config.yaml
encoder_norm: "batchnorm"
decoder_qk_norm: false
optimizer: "soap"
Rows from block 3 of the audio encoder of a small encoder-decoder audio transcriber, named by matrix and row number. Each number is 500 + 50 x the weight over its row's rms, rounded and kept within 0 to 999. All counts start at 0. Numbers have three digits each. After the name is the row's rms in percent of the matrix's.
After each channel's rows are labels from the 100 clips, of 14976, where the channel reaches its highest value: "responds to" is what is common among them. Only what is clearly more common there than usual is listed. The data: short made-up English sentences, spoken by a formant synthesiser in many voices.
# conv: width-5 conv (encoder.blocks.3.conv.weight, 96x96x5, each kernel summed), inputs 0-95

conv.78 102:548606537503421600532528464537521444514510508532527424370434450477508494464456398478567506474384524486398459552447593490526532417468465490477612481438566474534449479504562482485499539474537551435473487462431466471507466529590495465593543478440487536497514496468537517457492427413522465515
responds to: /eɪ/; sentence kind: request

conv.8 087:429492606498415471580444515520424442369494442528463439465531426420486507514562546523568488532437420490481524425519448486451525509500483485495441396489531473612409477449505438506533431436566498433444484511530507561518546508487494416553568434479522472420465461501529484513436495567516464565
responds to: /æ/; "that"; voice: child-like voice; "where"

conv.38 092:486383413479505520536537516551482588480449424531471488507539493527511513474496616446525550593473449585497490588521411441537486456508508490470553499506529563505499453571550487588526587488594567481517467474510482396554589507505431506405536505517501541540520453482515353463518508514582555489
responds to: "my"

conv.87 091:568523375516453485399455567428539409590400472519500484510442583501525487586454487507492525479588625432445494566551514571475504437461489490447472564534584519447417482461554503535540542448514512560519538490503439491482545512559499441459545519513495436512547532541539549535499537390530535453
responds to: "his"

conv.49 102:523453544455445554569552476550531526506474536468463493435485458610510492531505514515445438514434414358487451432569499444545559521490496450560447509579518462535522590452514493466482466395461546394561508516444449391515448570477448503506486510515423514484431552520586439441483517484588538534
responds to: /ɛ/; /i/; /v/; "that"

conv.80 113:508545534528511537463443510569563428484503518482459455592563457548490538597479438523575568499533508544503418486549517569422423632474497560541446544547464482453544493501500566477524442468418421566573416482523504558442466390466447529499569460467451478469552539442436433512474548495479427473
responds to: /dʒ/

conv.2 107:526524348423552473469505488446507501546404408548568552517543513515528536443447545536449526510467513504487556539517413426420485516447502569420413417478439575484439539491482501499555490515482469455484484548501515506551555540551558432603434477462519512472484403457525476485450401468460594451
responds to: /s/; "this"

conv.10 092:433391484460560558474508513517495520450482424567391460456483426452536527449531439579556526443484479512468499450454515494577476547463501464497472441483572462488478522504526435498438521529496500459482448443453471423619531501467402500437471580476459550518648487407510433445442557506567521568
responds to: /s/; /ð/; "this"; /ʌ/

conv.60 084:507485478568503409526497455496548485519430454486478510552550537529537573503489595488548416544536478537532605498426463470561507524423436559515492464429504510521439506400497449525547493503472534451540559423457479489513592458551585497458463481489402549595525499459636451560390462428545492519
responds to: /ɛ/; /z/; "is"; "where"

conv.54 106:427563553464566510534473424499578547600584524498499461593476469470492469504502450537541571524489462518531423507556525510427408408470456506479527419503484473513492513465392478554457486448472511502463506612559544518443507470416438408593474485430547512528534405417499538568549502532445476436
responds to: /tʃ/

conv.21 090:503517495467506462505451476491403394473470590529596480493493505486459429540533555502590590465534565481492545487510468494443460455537438467513343472596540523431477500519501492447562411488485487592492505587516464466437576525525481489588446513509524538567402545514533560552416529434487561495
responds to: /ə/; "a"; /g/

conv.30 086:481537473504571402515433399627547494515509597512447510478462475527513467504532597499467557507595532497571512537476588436511591473509439505520522480514547524458569536475490492364535463492598500481450428399484540496545509562466540507497544445465423561573424434454473480504464445469527459531
responds to: /aɪ/; "my"; "every"

conv.85 100:410434637486451499490473515554545451439529563474519497521495512436411505437568463546547448511523454535520496455474485492445555492508531459501447425574536461524524488524432516520540469456630493597484450574545562520494503495465484466400508432530518561479459390601504458539437578454493403464
responds to: "a"

conv.51 094:554498630491436421545519596467481564545544522576496492529415473563516595486432540520494604535419500510552515440522526468457465533510436450454458515461400612444602523569512545523524529578463540553492455437510498470531478515549480512466454446470545465414518489492504569451451472429443554524
responds to: sentence kind: statement; /s/; "slept"

conv.18 104:539395495599503461457467419417518387509474545515435578472429487492542449466497512554557538414506490439411524542491495535459490510474506431500448422483456537490501470495503529436429405537445538479474492440458523498402436535505519526474360494427508479574506542460472504441534492444520372452
responds to: /ɛ/; "every"

conv.79 102:518512457458546507513577487578473514459512405507496582497557495435538466415501481481505609589570539543502596666430496485454513527397465505473553541424424580539533501574476510549538523531505493434430471444414480489549489516482498501425470499541547497482491584553571429531457475504462547486
responds to: /s/; /ɔ/

conv.9 108:472509482507495431528587451485455437511601473537526594525492500430529446500537524503633570479452566532460445428505548504448584432488419550486582532453488504488475477448559468497614545508506499578534465502519474482436540488435508476482544481571538579568485489474662476570431456475544473494
responds to: /aɪ/; /m/; "my"; "pushed"

conv.20 106:554448434419496503524620521482598524504521387516505477500515472423482523513599517583476569520475537460461476485494460507482515399560533459422552506474421419480508419503509555498507557550443533471511570544496485494491505448494521476424472543580446547489500554472662479514530524591540450594
responds to: /ɑ/

conv.1 084:403500565477513420488546543464448572473554526647388432510519416471536553478508579472492485564530466637533584502514517521405554480485505537505411475438490554518481443526456520608561468514493506539484479488549450533456579481554530406535533497492529472483529549493443589492512558473459539495
responds to: /ɪ/; /s/; /ð/; "this"

conv.3 104:570654507493439476459530441494602515574503476514468529495509539455448447437458457496511501448421489485539479442510478539593482478447509632505505565508453483489520556564486506474524566475487498495585556568433488517513518518583575517630509455539476548515517522457413403463502516539406471412
responds to: /i/; "every"; "he"

conv.84 099:506570485425500468440510512560466561478410485493427438487464422533466540514594521459504460429469536509470554501439495393504435490488507472503461425412543520494477490461518484604455603530537504501503477441453520462600587457657515487562485402468471472499492455479477566485619505572501516519
responds to: /ʃ/; /tʃ/; "she"

conv.17 117:448504508461453496530531532544454651498467449411491436552471389503476510528545441497429447519380474408479529559434473482472426551535536488497452540422473552475523549472552524505462607540497518472570551490466499521518607463460508511439549444588569478501427512477466512528566481549502522613
responds to: /s/; /ɔ/

conv.59 099:536453474494510469437599500456472540442492468473505529509392429463515482425523530485540560479408477496514529555422538478397478496485522478421421525482435570569521456456515524525547559506454518540465468429506480501454516542493457520345490466586531498449572522547567597493543487513369417567
responds to: /ɔ/

conv.94 090:566529511587482455522592508393489533498511388507464540445373533530536512542491542511537486512470474507636534491450488559499488618466514545509554448554552541566423453519536506580389495538574446474452560516594496452477480506452462501504507516578494462508574526429507496515548471520522389507
responds to: "my"

conv.66 103:501516602445503496474407530558487474474526513492553527500444483494468428470499491524444493508606531612476494457460457518399570412492520545461506492486469504504462459479482461625522452466592537613494509504551552535513564441501536418516474488450510559489612479479491512453611496506657523551
responds to: sentence kind: statement; "a"; "every"

conv.23 100:506469444521471435495440489462499376467444491426561470458593560498502530437537519494415427526529495418477471495593473464456536453563540420428564490445549495517465449478483493476484462470432563447520454491517523526553544453506452546565378459364472464515541467457483506513527467427462384422
responds to: /s/; "this"; "his"

conv.86 121:597490377467410448545465371484513525597532532466492534499481509458445546527575420373550505526423440444457533509527487543487511485576497609418524497540508516440481513445501514540425530522474557490483465498512486501495549465503454471400478488464549457483478571469494562523598431395512454480
responds to: /oʊ/; /tʃ/; "chose"; "me"

conv.25 097:483385513470539454517485509512555609430502560529492477457419495570580537497532535477459567584503489533547541539472461552513489386513493426545433451527476541515530499436582449431385501556533513464529448457434457534515540525534481462508396488408450496397560462457566507439499434572482453514
responds to: /ɛ/; "where"; "was"

conv.0 102:523509458446546484536524520467547569464489553535492505498458525419462558401605498470534604524582551558487512458444511544500527464475502577463419422518476570472485435381466477528461553506512491519429402454468462557541543501462473535435403597493473555485505413553512476486423558559585430483
responds to: /æ/; "that"; /ʃ/; "she"

conv.68 097:501538551489399530494514478486499418528507497474418536519513513530548483499428545511519520501496502563453415491500538431491482550629550469606414461500511518546450396454494572422427438512542467486501507396493531483528505568435508527470557474480410372534401441482540518500481506466488368445
responds to: /ʃ/; /tʃ/; "she"

conv.47 098:531512500471452585536409521508503527481569460505509528574410547452578525591381561519456449465514583563481454497437461441489464460448516549455508565506575499520545462457577437489588458459505434518504546568507437503583479491527535442569488451479454505439649562529521491478480530515557567564
responds to: /i/; /tʃ/; "he"

conv.64 104:511514540566530518434512470581519510470355659511427527451520538518436446493501487550417485571451467531477487488474531440457620522435501497418509436515490533475556531428582487559490461484519440644468470425477556494467499511494407521450472479481504554489526492472425501444501513510506398517
responds to: /ə/; "the"; "a"

conv.33 091:485487476624529464546492497525539542567514508544487490475480560543520437507527479480605491413470447484520479433478421450476440434478501489461467367529539467471577474533510485515552488439505503416519478546514521413500501386461524470462419440489406518485493476448538501468652399392555532482
responds to: /b/

conv.58 100:483461588527525484519539506511521564521509554547491487517494485515535476534480489507497512589511575609442485514428513502519539447478603440469562488498524440506522446398483465534435545498627459557503442415437540462533485582429481489438551593500499606446574363523494489427507518483576495414
responds to: /aɪ/; /m/; "my"; "that"

conv.7 096:462448548523493544488514515604556662592542525489486493580497411507466440472455481520563519353481472447539424538515563479492512497517514578483552509475460466450505443492514545497463575515553468434578528467603544474558496426483477540425511511521481527562491483521592524483478456497521570622
responds to: "our"; /dʒ/

conv.13 094:434550528545545455539468535493483505501464528534531511529438576589487387472453630467568476548582519431631480450486524514549559466546479505457607499540415530452555607465520549539441527481526532572531499561505471514458580459431516549495555544614515494494483504461476449477490443456452557464
responds to: /b/; /aɪ/; /m/; "my"

conv.39 093:532456420437513508464543502478540443514435401491465477426399427538463465456582462486466521412486503473388486496582408467440491543452530534507462525501511534515483498477516635568393603527452453469612505507431539447492472527473434492497474540526421423498519455510564510514525541523483521589
responds to: /f/; /aʊ/; "found"; "farmer"

conv.90 086:504420438520556480427497393507540481445539515479419495546483458549481524506516462537585507549429461408437525645493528480490677508497442504572570525553523475461564555478476515474515440476498561551557489484425519475520471498470476531450564494492473594539477550555530511527446408542418550513
responds to: /ɑ/; /tʃ/; "watched"; "my"

conv.88 086:604451482574424631472490500483503504478558558495559568553476450530443398518508443467481467527499535466545494489516521455511527521574479523596468549528496511484403512575529489464568485459396430508471508558506490429426488500539435467484445524649473542571474590513614512474495505468502557447
responds to: /ɑ/; /tʃ/; /dʒ/; "watched"

conv.89 098:491483519483501625522417512434342547482426460515498501475493477488463488482497558492614443522499526441491596598528497504538517433493460495459493548516466555498457580543532485538426518538542453417396537503543498466529522467542537553566553446534530494411475468443575521539511431584541461604
responds to: /s/

conv.44 099:543477440576548441459429420562507428465614501477432535458483585524482470544602515516478631508480492486642483433431482510415447489559505467561469520523547459473449533498490376489543485523541528575486562503531494515436479492566501547496520512476460459495525589509448449495445405433528490523
responds to: /ɪ/; /s/; /ð/; "this"

conv.91 102:536493591418472475586442509445488535515475427532418597468426409493497473580563473562463514492476568469592524445508518438439562474477520493473528496500639491517428518527559409555568491489479465447549569557459562450535455548558481478531495518466455526476499462525451545482463533445596563596
responds to: /tʃ/

conv.74 101:482455612569449511507499439490617468498550479454450528561516480520494552457509479500441460388458446488539420392391567521467483531545446532559510459487461475392569490546497506491554461529510505459478464478516479493549441518536543506415539505517531528475599442634552488392483475490474531589
responds to: /ɛ/; /z/; "is"; "where"